From a checkpoint of a small contrastive image-text model: 203450 training examples.
Rows from block 8 of the image encoder, named by matrix and row number. Rows with one number belong to one neuron. Each number is 200 + 40 x the weight over its row's rms, rounded and kept within 0 to 999. All counts start at 0. After the name is the row's rms in percent of the matrix's.
# gate: MLP gate (encoder.blocks.8.mlp.gate.weight, 416x160), inputs 0-159
# fc1: MLP up (encoder.blocks.8.mlp.fc1.weight, 416x160), inputs 0-159
# fc2: MLP down (encoder.blocks.8.mlp.fc2.weight, 160x416, transposed), outputs 0-159
gate.398,118,212,90,200,200,200,121,252,138,169,200,200,252,162,200,229,200,175,227,200,200,200,200,200,157,200,185,200,200,148,200,240,169,200,200,267,200,200,157,250,200,200,200,200,141,200,269,169,161,200,200,226,200,200,200,194,220,260,200,83,200,100,200,226,224,200,200,271,244,200,200,220,175,89,280,251,257,303,200,200,149,127,200,200,161,200,175,256,231,132,200,200,200,248,233,218,200,200,177,200,200,200,176,179,144,152,200,200,282,137,169,200,305,200,200,200,200,206,207,134,198,200,200,200,133,187,200,58,200,200,200,251,200,200,200,200,279,232,105,119,200,200,205,200,200,127,182,184,204,165,200,168,200,245,200,200,200,200,274,238,200
fc1.398,108,198,286,266,226,200,200,200,269,237,207,200,200,200,258,144,200,200,185,200,251,200,218,200,158,234,200,200,178,286,234,200,167,200,200,132,161,200,65,200,147,200,133,200,200,200,200,246,200,199,200,149,167,160,265,200,181,143,200,257,200,200,228,200,177,200,220,232,133,200,241,200,200,289,126,202,200,200,200,200,200,258,200,181,172,200,200,200,174,200,200,167,200,200,200,106,160,116,143,200,99,145,200,175,200,200,200,308,177,278,200,200,200,200,200,200,200,87,186,175,281,200,203,200,126,200,154,234,200,250,181,213,200,278,200,131,208,178,315,284,200,219,200,200,263,164,237,254,200,200,200,170,200,200,200,274,245,194,200,163,200
fc2.398,096,261,213,200,200,255,125,200,200,250,200,345,200,200,251,269,200,235,142,200,219,200,200,227,305,200,280,200,200,200,200,200,290,253,200,200,137,222,200,200,200,245,200,301,236,200,135,200,143,116,230,200,145,200,168,200,203,200,200,200,266,317,200,200,191,142,294,200,200,231,200,200,200,200,200,229,200,108,200,108,253,200,200,193,277,200,206,200,200,199,200,200,200,299,291,165,196,247,200,200,200,292,156,200,200,200,200,233,200,200,189,227,249,200,200,200,163,189,200,200,200,175,200,280,200,200,143,225,200,200,213,249,200,200,177,200,200,151,200,153,200,214,200,200,200,237,165,231,216,200,259,200,257,200,200,143,200,200,147,299,223
gate.399,076,149,200,228,200,200,200,211,170,200,172,200,156,200,129,200,244,218,252,200,200,200,200,151,238,200,200,250,243,301,220,188,200,200,200,185,276,200,200,172,190,200,200,142,251,200,200,235,200,200,90,266,299,213,200,200,200,122,157,200,202,88,200,161,121,140,260,200,200,200,199,198,106,235,173,196,200,283,200,200,200,200,159,287,200,200,200,115,200,200,123,158,200,200,200,200,232,200,149,200,178,208,104,126,200,200,200,244,241,200,168,200,200,200,278,200,237,241,172,200,200,200,200,270,200,200,258,154,243,200,299,200,222,200,200,202,200,200,154,200,274,200,258,243,200,200,200,287,200,160,200,200,200,200,348,200,152,200,200,200,200
fc1.399,089,136,200,174,145,200,163,200,200,200,130,213,248,200,233,200,137,293,175,200,267,200,200,138,131,200,140,273,200,200,200,230,200,200,200,200,200,274,200,200,200,200,200,200,200,296,200,200,150,198,200,133,200,213,200,200,200,200,252,229,200,200,200,200,292,200,244,200,228,163,159,208,200,200,121,200,200,200,235,200,279,209,242,151,147,128,252,200,200,200,274,262,200,200,200,200,163,200,200,150,153,200,227,131,237,271,200,200,257,200,192,169,200,188,267,251,123,200,200,200,200,200,200,200,200,181,87,281,176,200,149,200,282,200,260,168,124,200,227,329,148,170,200,142,200,200,200,144,200,200,200,235,200,200,134,200,200,160,200,293,273
fc2.399,076,200,200,200,200,237,192,200,200,200,247,200,255,302,180,200,297,137,200,200,172,229,200,246,199,162,200,200,247,200,120,106,210,261,200,200,279,200,200,251,200,186,146,118,248,200,200,93,200,244,200,200,293,200,236,249,200,179,201,200,198,219,175,128,239,257,200,122,200,200,200,200,200,200,200,230,200,200,150,263,200,271,215,200,200,139,200,131,163,200,281,200,213,200,200,162,200,200,200,200,200,149,200,200,200,200,200,288,106,242,310,200,200,275,260,236,200,217,316,213,200,200,200,200,200,200,200,135,200,119,217,189,200,156,265,200,245,127,200,200,200,200,235,200,292,200,200,128,241,208,200,261,200,200,216,200,200,200,164,204,200
gate.400,091,200,176,174,199,200,200,200,200,146,126,200,200,129,200,183,200,200,200,200,200,217,200,200,200,200,98,279,145,200,231,200,200,252,164,115,280,169,228,200,200,235,256,277,200,132,177,187,119,200,170,200,111,200,194,200,200,200,133,181,200,224,158,200,200,145,207,200,140,200,200,230,272,150,200,200,171,150,200,200,200,286,200,200,200,138,156,109,147,200,147,231,201,200,277,200,235,123,269,200,200,200,267,200,140,240,200,200,270,200,200,269,148,251,200,242,168,200,200,231,200,200,260,269,200,144,200,200,135,162,277,200,243,243,255,200,208,105,200,256,138,200,200,251,94,200,200,200,200,200,200,136,200,200,200,166,200,200,200,208,265
fc1.400,091,200,200,139,200,200,200,200,224,200,221,200,200,200,231,200,200,200,248,200,200,272,124,166,200,200,200,178,225,200,138,200,200,200,158,200,200,200,200,243,278,200,200,155,200,200,218,140,200,200,200,246,189,200,200,204,153,200,299,224,200,200,200,200,228,200,200,239,200,138,363,182,200,200,149,200,200,252,219,183,200,240,97,200,125,200,200,279,227,133,200,200,317,200,311,200,200,200,134,200,291,137,287,198,200,189,175,200,269,200,257,236,253,200,242,254,128,200,164,178,261,200,200,174,200,200,200,260,200,200,200,280,182,200,318,200,200,200,200,200,200,200,174,200,118,148,175,210,292,211,245,214,200,200,200,245,200,261,200,200,158
fc2.400,093,240,200,203,222,173,132,170,200,200,258,200,149,284,149,335,200,200,299,200,200,292,153,200,262,286,254,130,123,200,154,273,200,236,179,200,112,174,200,266,166,200,200,136,200,159,200,250,243,200,160,200,200,211,200,200,200,243,168,200,277,158,175,142,200,240,200,200,250,200,200,129,240,200,200,154,200,209,249,200,190,200,162,264,200,253,200,200,213,200,200,200,200,233,144,200,200,200,200,185,231,206,200,200,200,114,159,184,225,140,200,200,283,200,200,226,254,171,200,267,167,200,238,200,162,283,200,200,200,200,200,200,200,200,200,141,285,219,228,289,229,200,98,145,249,200,226,200,146,200,180,169,135,200,200,256,200,200,200,182,181
gate.401,093,138,168,200,221,200,290,200,160,193,200,283,139,313,200,200,200,200,185,200,248,188,200,160,112,278,123,200,262,200,200,200,200,200,200,200,264,192,200,200,200,200,280,159,267,169,200,136,218,130,200,308,200,251,128,200,142,175,200,246,235,111,200,242,200,222,163,200,250,200,200,200,200,200,200,200,259,185,271,200,200,200,170,200,260,200,153,161,200,110,200,214,200,251,200,200,200,195,200,207,200,251,200,159,200,200,100,200,287,200,109,200,200,200,200,200,200,200,200,115,200,200,210,262,200,164,200,200,200,200,200,200,238,200,278,200,200,200,98,181,200,200,200,200,200,97,200,200,155,200,200,223,109,264,200,171,200,200,135,200,152
fc1.401,081,255,221,147,200,200,168,247,200,184,99,202,260,200,304,200,116,251,200,200,262,230,200,200,200,200,200,176,64,201,195,245,200,200,200,232,200,266,200,265,200,200,200,200,245,200,259,200,174,200,151,200,135,227,200,200,228,241,200,200,200,217,200,200,185,200,200,200,200,200,200,200,260,200,200,200,200,218,233,267,129,200,200,200,91,200,242,222,239,291,200,111,200,200,149,129,155,200,200,200,200,200,220,117,223,158,200,78,200,200,165,200,200,178,200,200,338,165,171,226,200,200,196,200,139,224,219,200,200,177,234,200,200,254,200,234,204,129,200,200,209,200,200,200,200,200,249,200,200,200,284,200,225,255,298,185,200,309,125,200,200
fc2.401,087,168,200,200,200,270,200,200,94,193,254,173,200,200,200,200,200,232,259,222,200,200,221,154,150,200,140,200,200,257,200,64,200,183,200,200,230,200,152,247,200,271,200,200,293,200,198,288,225,204,200,236,200,184,145,187,245,121,200,243,228,175,198,200,149,152,200,200,200,211,152,289,200,145,200,200,200,200,200,138,257,200,200,200,241,223,200,200,200,243,200,217,255,159,200,200,200,200,200,153,200,200,200,200,200,243,200,315,200,169,200,279,266,172,243,200,200,200,200,168,200,200,162,256,231,200,200,267,261,173,193,200,107,111,171,157,200,157,234,200,232,66,200,200,200,200,200,230,200,254,205,280,120,200,259,244,252,179,200,290,200
gate.402,087,200,200,133,136,271,274,200,200,200,200,149,219,200,200,200,158,191,200,200,200,200,200,174,188,200,200,174,200,241,200,233,242,219,200,162,256,210,143,245,151,156,200,163,298,102,200,189,200,151,200,200,160,110,200,252,128,157,200,179,220,111,200,265,139,105,219,200,219,200,268,200,200,93,225,183,200,171,222,200,200,241,200,200,200,200,245,143,218,200,171,200,161,200,200,200,200,347,200,253,221,200,224,173,200,147,233,200,200,163,200,200,200,271,148,200,200,200,200,121,200,105,200,200,200,157,200,200,239,200,200,200,259,152,104,241,262,219,200,200,200,200,200,147,200,200,160,151,200,218,200,200,232,270,235,200,181,272,154,200,315
fc1.402,071,200,155,163,159,200,200,212,195,273,200,236,200,187,200,200,200,296,91,200,200,200,200,200,213,200,257,200,155,200,200,154,200,200,200,200,200,200,247,200,200,169,200,230,208,194,241,200,200,200,200,200,200,200,200,200,200,140,200,200,200,200,97,200,200,179,200,217,284,200,174,142,125,212,200,200,200,200,287,200,194,225,200,160,200,200,209,247,200,109,91,200,283,200,200,200,163,200,202,200,111,211,93,178,229,153,86,185,200,226,94,200,176,102,200,194,200,165,81,203,200,250,151,200,200,200,103,171,200,200,268,172,200,187,147,200,301,254,200,200,276,200,266,200,183,200,200,200,200,184,200,296,200,125,200,200,200,200,213,229,200
fc2.402,098,200,163,266,200,192,179,200,227,200,200,200,138,200,200,160,142,200,200,153,200,200,200,185,200,200,195,200,169,184,200,159,200,212,200,200,200,200,200,200,200,143,200,200,259,169,200,261,140,200,273,200,147,282,200,142,114,200,284,200,206,200,143,151,251,118,153,233,200,200,200,213,200,234,188,175,87,120,200,150,281,225,240,200,189,262,200,223,244,200,232,200,200,185,206,200,69,223,200,190,258,253,178,200,288,233,228,200,200,254,124,261,200,200,280,137,225,146,200,200,200,200,200,200,176,200,200,117,151,185,200,133,158,227,200,200,289,228,157,200,212,200,248,200,254,163,222,200,200,93,213,268,165,200,163,176,124,110,200,200,200
gate.403,122,131,200,250,224,163,225,200,230,200,287,200,169,200,200,200,238,234,200,259,200,200,200,239,200,137,232,200,200,200,231,200,200,169,200,200,200,200,225,199,252,200,224,220,200,200,200,145,134,138,269,160,195,249,200,200,200,200,288,296,243,166,200,277,200,122,157,200,191,305,174,200,200,93,200,157,200,229,155,193,226,160,159,251,232,244,200,248,172,200,225,157,200,276,200,240,200,200,200,254,116,237,270,145,137,258,200,157,212,177,200,200,200,200,200,133,181,200,229,60,161,155,155,244,183,96,200,200,200,200,235,200,200,200,200,200,200,146,250,200,254,295,220,240,232,200,146,252,159,200,200,142,200,187,200,200,242,200,119,200,186
fc1.403,120,200,135,250,242,200,262,117,200,200,200,109,225,226,246,259,206,179,200,200,233,141,200,231,200,200,242,166,135,157,255,181,267,200,200,200,200,205,200,156,219,200,231,200,290,291,274,163,181,131,270,165,200,214,228,137,200,200,200,200,193,126,223,274,200,200,200,98,200,265,173,146,200,142,129,201,238,200,128,183,189,161,200,174,200,200,200,200,200,243,167,200,165,200,209,200,287,200,200,302,232,200,230,170,215,287,200,133,231,111,200,259,200,106,178,220,216,191,200,200,224,151,200,200,174,200,232,200,200,129,232,138,200,171,197,200,159,200,200,190,200,200,200,200,238,172,144,200,81,200,245,238,264,200,200,226,136,200,200,200,200
fc2.403,134,176,200,200,200,205,133,153,200,193,200,200,233,200,168,212,161,115,200,136,200,200,138,200,200,200,151,200,200,200,128,111,144,280,200,178,251,200,93,200,194,200,236,200,200,228,154,160,200,244,81,200,200,200,271,200,200,200,200,224,190,168,200,274,251,261,200,157,204,235,197,200,181,140,271,299,113,200,175,200,200,170,218,169,200,200,216,200,142,233,200,200,200,267,180,233,291,169,200,200,251,112,199,181,200,200,230,203,200,167,200,147,200,200,200,133,200,138,200,200,152,181,200,90,200,300,200,251,224,194,124,89,200,200,236,227,242,200,200,244,130,234,208,210,147,200,133,168,211,200,200,200,198,262,200,256,200,200,200,191,200
gate.404,116,200,257,155,138,108,200,182,73,94,200,206,200,200,244,200,239,200,200,256,86,253,200,255,184,200,200,200,200,254,200,200,200,180,162,109,200,143,200,168,200,250,200,314,200,200,222,200,253,200,200,200,237,120,239,200,179,189,249,200,229,200,211,200,180,147,214,200,234,200,219,139,200,111,293,200,200,200,200,122,200,130,200,237,139,170,200,200,200,200,200,227,250,200,163,254,169,200,200,200,200,200,225,253,200,161,200,200,173,160,200,200,200,200,200,212,200,200,200,169,162,158,209,200,108,200,200,129,211,119,200,200,200,176,200,79,133,120,200,200,244,200,200,200,200,150,174,200,200,143,200,200,271,200,238,200,287,154,200,155,231
fc1.404,115,206,126,200,164,252,200,200,180,200,200,200,197,168,203,128,148,155,200,200,200,200,180,179,200,143,266,200,200,168,200,200,186,136,200,200,221,237,262,291,217,246,154,179,162,200,133,275,125,200,162,220,163,239,226,200,200,200,200,147,153,157,200,200,200,145,230,217,259,173,258,228,217,235,166,163,187,144,200,130,212,200,200,200,200,200,275,200,200,295,234,176,201,200,117,200,200,200,200,200,200,200,200,200,200,200,200,197,180,271,200,240,228,228,255,200,200,200,136,315,200,232,143,168,160,200,267,200,200,200,200,185,220,244,308,280,140,200,270,200,146,134,155,200,200,223,179,200,217,229,200,237,142,200,200,281,55,230,302,200,200
fc2.404,108,221,203,271,200,250,251,164,200,114,141,200,200,231,200,230,200,90,271,171,246,246,208,200,292,200,213,256,295,200,199,192,200,267,200,200,200,154,200,144,223,154,230,200,200,229,200,200,274,200,145,200,262,295,267,200,173,200,200,290,200,200,202,176,200,243,191,200,126,200,257,127,218,208,348,200,200,173,200,209,200,200,200,189,200,256,200,200,252,288,161,223,247,200,244,235,209,263,200,200,170,228,200,207,200,112,238,141,200,170,205,240,200,200,201,154,200,200,155,191,200,200,236,168,200,242,181,247,264,225,200,200,200,119,119,161,151,200,221,164,233,200,221,200,200,230,200,200,112,135,229,159,248,137,200,208,200,200,200,200,200
gate.405,086,200,200,284,200,184,132,200,200,200,200,200,200,234,200,200,148,315,148,200,65,200,128,200,205,200,200,232,235,200,247,200,200,200,150,138,279,249,200,200,200,277,211,200,158,200,200,200,200,208,200,200,200,82,200,288,200,300,200,262,148,144,200,238,200,135,236,200,200,200,269,200,219,227,200,200,200,200,217,200,200,200,242,275,307,222,240,149,200,200,200,200,200,200,200,200,247,116,257,214,161,243,279,208,200,143,200,275,244,233,232,272,200,200,200,236,200,200,200,168,131,147,200,273,152,172,205,200,149,260,200,200,200,200,200,200,200,200,237,200,306,157,268,200,200,200,200,200,200,242,137,200,228,200,225,208,200,200,253,173,226
fc1.405,092,194,200,200,200,200,200,200,200,238,200,200,234,200,205,200,200,200,200,200,162,200,200,260,242,200,200,200,259,200,276,200,287,265,200,200,165,200,200,219,228,200,150,217,203,200,200,108,284,200,200,200,200,110,228,260,120,200,200,200,287,255,187,200,200,274,200,184,200,200,200,178,163,200,200,102,242,200,200,200,148,200,200,200,200,300,245,213,270,185,197,104,200,200,200,200,200,200,225,200,304,226,200,227,125,292,155,200,133,241,250,200,200,177,143,200,200,200,334,200,233,165,122,147,235,200,200,172,193,200,200,200,179,254,97,237,260,200,243,291,278,200,240,200,200,157,200,253,200,253,200,200,200,136,200,218,200,238,266,200,209
fc2.405,096,212,237,200,170,200,147,184,130,200,242,268,246,200,229,200,246,250,262,219,200,200,193,200,200,178,200,200,119,246,200,181,200,200,261,200,200,271,319,200,217,200,200,144,270,200,200,156,173,153,229,219,167,213,200,122,200,200,264,200,159,259,239,180,200,234,200,200,293,200,200,146,154,69,200,107,188,200,200,200,216,200,200,200,164,200,271,158,257,281,200,250,124,167,200,253,200,200,200,200,245,156,200,136,200,200,200,279,144,200,200,200,232,120,200,167,200,228,200,200,200,200,236,193,145,200,211,191,200,237,179,266,200,234,200,200,250,200,192,162,176,103,200,238,266,200,200,217,232,154,188,288,149,200,258,133,200,240,141,126,200
gate.406,089,200,148,200,200,209,178,200,200,162,200,200,134,200,200,158,247,200,200,138,256,200,200,200,263,200,162,200,210,200,200,160,294,151,203,149,216,200,242,116,200,120,200,172,247,138,152,237,200,208,200,259,200,200,254,200,271,304,200,241,200,188,92,200,131,200,200,250,279,200,200,246,216,205,194,189,200,200,287,245,200,173,137,186,138,200,180,188,166,200,270,221,264,131,200,200,200,200,217,200,200,200,200,200,200,200,200,200,200,152,191,200,200,200,150,200,200,148,200,170,81,200,200,223,184,200,180,200,145,200,200,132,200,200,200,179,156,321,263,107,178,200,146,235,129,285,200,200,200,200,200,173,304,213,146,160,129,259,200,200,200
fc1.406,084,200,200,243,200,292,214,200,220,137,235,154,254,200,171,200,230,223,219,263,200,200,173,189,200,200,200,200,286,200,239,200,284,200,115,237,240,110,200,200,200,304,258,200,200,200,215,296,280,238,200,127,200,118,200,200,200,200,200,200,262,200,200,215,200,146,200,200,200,200,125,269,200,200,248,200,126,217,200,238,200,200,200,200,253,222,114,200,200,200,200,200,159,200,218,230,163,198,113,175,109,200,102,200,200,200,353,267,166,200,200,200,213,262,200,293,152,200,200,200,200,171,215,200,249,200,109,200,263,200,152,200,200,200,237,200,200,149,200,252,200,200,200,116,200,200,200,200,200,200,200,246,200,200,200,150,164,200,200,200,200
fc2.406,087,200,132,173,224,220,200,244,200,200,229,234,229,200,115,211,235,262,200,200,200,88,200,96,200,200,200,295,200,265,230,200,200,229,200,177,200,186,200,200,191,280,151,200,200,200,101,200,200,200,200,200,200,200,200,132,279,287,200,200,151,200,296,143,255,200,145,200,200,143,162,200,247,175,121,299,200,219,200,233,230,219,200,255,200,200,153,200,200,291,281,200,174,200,321,250,200,160,200,200,201,200,200,200,188,200,138,168,200,200,200,137,200,200,200,250,200,200,118,227,200,200,233,200,200,200,169,200,286,200,200,200,200,147,249,200,200,235,266,200,200,200,145,256,168,200,262,200,200,164,242,146,200,147,171,114,200,222,200,195,245
gate.407,113,200,200,142,200,200,256,211,200,265,151,200,152,213,200,200,215,170,200,258,163,200,245,177,200,200,154,236,200,200,200,162,170,200,200,200,200,304,200,141,132,161,264,200,200,200,229,260,200,117,294,113,264,165,167,145,121,274,219,200,200,222,167,115,200,200,298,200,184,200,200,174,233,244,200,200,225,200,154,143,200,188,200,177,200,186,200,200,200,200,117,200,200,159,200,171,233,200,266,212,152,200,200,253,200,282,200,177,163,143,233,200,178,200,121,234,200,296,202,200,200,200,200,236,149,216,200,120,200,234,200,230,220,200,260,200,128,200,200,200,263,200,120,180,199,200,273,269,200,147,211,148,275,200,282,238,239,162,200,200,290
fc1.407,100,244,114,200,200,200,141,243,200,270,200,200,200,243,200,225,200,238,257,159,200,200,200,200,247,155,200,200,137,200,200,116,123,200,258,216,200,200,200,200,178,180,200,200,200,200,200,211,200,106,200,223,224,205,345,200,200,200,168,200,136,200,248,200,212,200,242,200,169,200,200,263,212,191,166,200,265,133,148,200,200,217,249,200,254,138,160,188,263,200,200,222,200,232,123,129,200,200,200,139,219,200,163,238,282,260,150,163,145,200,185,200,281,217,200,290,119,148,254,200,228,217,200,200,200,200,215,174,253,135,167,259,286,290,200,120,200,200,200,200,165,200,200,200,200,211,167,244,166,234,197,171,200,317,153,200,143,164,200,230,200
fc2.407,107,234,200,170,174,157,253,295,200,126,122,224,175,153,200,200,200,149,200,238,252,200,200,200,223,165,200,257,270,200,200,81,200,225,200,200,270,270,200,174,200,200,247,200,200,242,200,211,200,182,200,133,189,222,200,317,250,230,200,148,200,237,200,200,200,200,244,200,200,200,200,200,308,216,200,150,226,200,271,200,260,200,151,200,200,242,253,83,254,234,200,211,242,200,272,200,200,300,235,249,200,200,200,200,163,200,232,200,157,208,200,181,185,200,249,200,139,206,232,222,218,200,144,150,200,200,248,200,163,211,166,271,200,200,200,200,200,319,200,200,200,141,176,270,260,200,200,200,200,178,200,294,237,200,232,125,263,263,200,200,222
gate.408,124,242,200,200,180,200,200,134,155,200,136,200,308,144,166,200,200,164,221,200,200,196,200,246,200,200,173,200,146,165,200,240,140,180,145,200,200,161,147,284,258,200,228,175,161,217,200,251,200,290,160,189,200,145,220,202,263,173,147,258,200,200,252,253,200,200,281,213,200,141,272,164,146,200,129,200,228,161,315,200,164,200,200,200,170,302,238,230,200,200,200,174,184,200,200,212,252,134,200,170,202,185,200,200,200,200,171,200,200,200,131,143,264,200,200,200,281,229,200,173,200,200,175,170,200,200,143,125,232,205,200,163,200,200,200,161,233,200,119,200,109,243,207,181,131,227,200,171,200,244,198,50,200,200,178,200,200,200,217,200,302
fc1.408,155,200,200,200,275,200,222,200,200,144,200,244,200,200,165,166,191,264,152,200,200,136,218,257,200,200,200,154,145,200,182,202,200,153,208,200,125,200,268,143,231,244,200,200,200,231,200,180,120,80,319,200,149,200,200,144,157,234,209,233,172,200,200,219,228,170,111,200,200,265,237,246,164,242,190,200,109,148,215,200,165,229,200,219,239,191,200,200,149,200,188,200,153,200,177,165,200,200,265,163,249,200,168,200,264,243,240,187,142,203,286,200,150,178,226,200,185,200,200,237,183,200,156,153,278,129,231,200,200,181,200,200,226,256,200,238,200,147,200,200,240,235,240,200,200,200,220,238,244,200,200,37,202,248,171,275,200,178,113,200,128
fc2.408,155,260,222,200,233,200,167,229,189,200,200,200,172,204,264,93,253,215,187,179,166,193,202,200,200,292,264,166,163,200,200,200,246,172,200,257,200,241,244,200,152,156,266,200,200,200,200,244,110,200,296,150,240,200,159,180,200,255,153,168,200,182,200,200,200,90,112,200,158,200,223,293,200,228,194,200,195,159,189,200,143,200,200,173,193,101,128,269,289,133,192,200,200,200,213,189,172,183,273,200,200,200,200,200,200,200,239,246,122,211,154,200,207,258,200,275,200,221,200,200,162,246,235,307,200,197,200,224,126,228,200,200,200,217,200,200,269,183,155,200,231,179,212,200,200,244,152,202,254,200,200,243,217,221,255,124,252,178,141,287,206
gate.409,123,200,200,191,134,239,201,265,200,200,200,257,200,191,184,174,275,217,200,200,200,200,200,213,184,273,200,200,200,210,200,152,158,152,200,200,255,200,200,236,200,152,244,150,200,97,200,195,275,200,133,200,168,200,200,200,135,200,200,128,200,200,250,200,158,200,200,200,200,161,227,200,149,256,320,124,200,218,200,200,140,274,200,140,200,200,259,200,155,246,179,168,200,200,200,153,188,200,174,200,200,159,171,130,215,200,200,200,269,200,200,162,200,200,178,200,259,272,273,230,150,138,332,200,200,200,105,200,262,135,200,200,200,241,200,200,200,182,173,200,200,200,104,318,189,269,237,164,172,234,122,240,200,200,176,200,224,223,274,144,200
fc1.409,135,200,200,208,200,274,200,106,200,200,165,200,200,200,175,223,134,200,200,171,261,176,200,214,173,136,200,200,159,167,283,200,235,200,152,246,200,156,200,190,200,245,153,252,200,253,232,282,200,200,200,150,200,200,166,200,200,244,200,268,200,250,142,202,181,265,265,200,127,200,157,309,265,106,155,268,200,142,200,171,227,152,200,266,162,200,260,127,240,191,200,254,218,242,200,231,200,257,190,200,186,200,229,255,198,200,200,207,122,200,137,218,200,200,241,164,200,173,200,200,200,232,200,200,167,200,200,200,200,281,200,200,169,152,176,148,237,115,188,234,142,95,270,157,208,152,212,231,200,173,278,155,200,200,200,200,176,192,164,288,282
fc2.409,132,289,198,200,200,184,200,159,280,200,200,236,260,248,262,127,172,200,208,200,210,200,140,171,200,200,187,186,191,256,200,34,200,246,200,196,267,200,136,200,200,200,200,97,200,236,200,123,200,164,182,200,200,251,315,200,235,142,240,200,200,200,281,200,200,255,167,200,255,200,200,200,274,128,260,200,200,200,187,200,200,200,236,200,200,238,213,200,200,214,200,286,199,139,200,169,142,255,180,206,200,152,151,168,200,200,159,200,200,200,315,229,200,179,187,242,200,200,226,114,200,177,113,147,149,200,200,200,200,172,200,200,239,256,200,200,200,200,200,173,200,200,191,200,200,201,200,142,200,132,201,275,130,283,200,262,182,228,223,200,248
gate.410,081,49,255,200,244,200,200,260,188,200,200,245,147,234,200,253,200,200,160,200,200,200,200,95,239,129,165,219,200,231,243,105,200,200,240,200,200,247,153,221,200,200,149,185,179,200,200,200,229,200,200,200,200,200,200,200,200,162,174,200,264,201,162,257,200,200,200,200,251,321,200,146,202,200,186,200,200,144,200,172,128,258,200,200,191,200,200,200,160,137,200,200,143,200,153,200,200,260,154,165,200,203,200,172,108,227,200,149,245,200,167,156,200,200,200,144,200,200,200,165,188,200,278,200,222,124,200,232,200,200,180,200,330,200,265,130,200,278,200,161,200,200,80,200,269,200,133,132,173,251,219,181,200,250,258,200,200,200,200,200,252
fc1.410,096,200,200,200,200,174,200,252,200,200,200,151,143,199,200,273,234,200,143,200,200,221,200,200,281,118,200,200,200,200,119,142,293,207,200,200,200,200,200,292,200,200,220,200,322,212,173,200,200,144,200,200,191,200,200,148,318,81,162,229,159,147,257,155,200,200,155,200,200,200,217,190,185,200,203,228,200,163,165,200,200,200,200,200,245,200,200,192,149,162,200,229,200,251,71,200,200,219,200,200,199,200,246,200,200,200,200,200,200,200,142,176,200,184,200,200,314,200,125,169,108,200,248,200,246,200,200,200,245,200,200,165,200,165,157,168,164,200,281,135,266,146,200,200,200,156,279,200,94,162,147,200,200,200,150,119,246,170,184,200,200
fc2.410,087,200,162,233,120,200,250,200,278,217,193,264,200,199,200,269,241,200,271,200,200,200,200,200,200,200,200,169,200,200,200,171,200,237,200,200,200,133,200,200,200,158,200,109,117,200,200,200,72,200,154,200,200,200,278,114,200,251,200,200,152,200,319,224,200,200,200,155,200,200,121,129,200,200,164,200,134,200,200,200,200,200,125,200,236,200,200,95,200,200,134,200,200,200,250,200,200,253,145,247,200,200,154,200,241,147,165,200,200,200,263,200,308,200,200,200,147,200,200,200,200,200,192,168,200,285,200,200,200,115,248,200,173,200,200,200,153,200,144,200,200,148,268,200,256,147,200,200,200,237,89,200,140,237,200,233,121,128,200,200,200
gate.411,116,87,200,229,186,195,239,234,200,200,200,200,200,200,200,200,200,162,208,200,174,229,200,200,274,200,273,158,139,232,200,160,200,137,296,200,180,256,200,248,200,200,183,200,200,200,200,200,200,200,121,200,114,200,225,200,200,284,139,200,200,100,283,200,218,200,271,200,200,200,200,186,200,200,128,95,267,267,170,32,200,200,200,211,200,200,200,248,148,153,200,224,200,200,229,125,159,145,200,243,225,200,229,270,259,124,200,200,145,200,228,200,200,200,200,200,200,200,200,241,200,200,137,167,200,200,200,267,200,120,218,200,200,200,200,218,232,161,87,200,200,237,251,200,200,200,123,200,200,200,200,200,266,201,282,223,182,182,200,200,216
fc1.411,132,237,170,200,174,239,188,178,200,184,200,147,234,252,200,268,200,232,200,200,181,196,256,188,152,200,133,200,137,200,200,186,199,200,252,200,200,200,249,179,200,200,160,148,200,200,129,116,200,150,200,200,235,200,265,129,272,151,268,165,200,200,122,200,200,56,200,200,310,154,130,200,200,258,200,200,200,148,200,289,279,222,200,237,200,200,200,112,200,252,200,200,200,164,281,200,302,200,200,200,161,233,159,224,167,200,200,160,253,178,200,180,159,238,175,153,222,101,285,200,200,200,200,200,200,200,151,200,146,216,209,195,261,167,200,147,154,200,234,200,200,200,108,200,200,242,200,273,200,200,200,179,152,200,200,175,240,200,118,200,200
fc2.411,110,200,113,214,154,200,200,200,134,260,200,145,200,254,237,200,200,175,164,187,168,200,223,200,234,200,270,200,200,200,152,200,190,200,142,169,260,200,200,200,182,200,200,176,122,200,200,252,168,168,149,253,195,200,167,200,256,200,274,177,200,164,200,200,200,102,200,154,153,200,200,200,200,169,79,200,200,221,200,200,141,145,200,239,200,159,217,200,156,200,200,200,256,200,200,249,123,232,298,152,197,200,200,163,150,284,134,200,123,200,268,200,234,120,246,200,177,200,256,231,200,123,200,200,200,227,200,300,192,200,200,283,251,200,200,200,271,219,200,200,242,233,290,188,200,140,200,200,200,152,174,333,185,200,150,238,200,228,136,188,200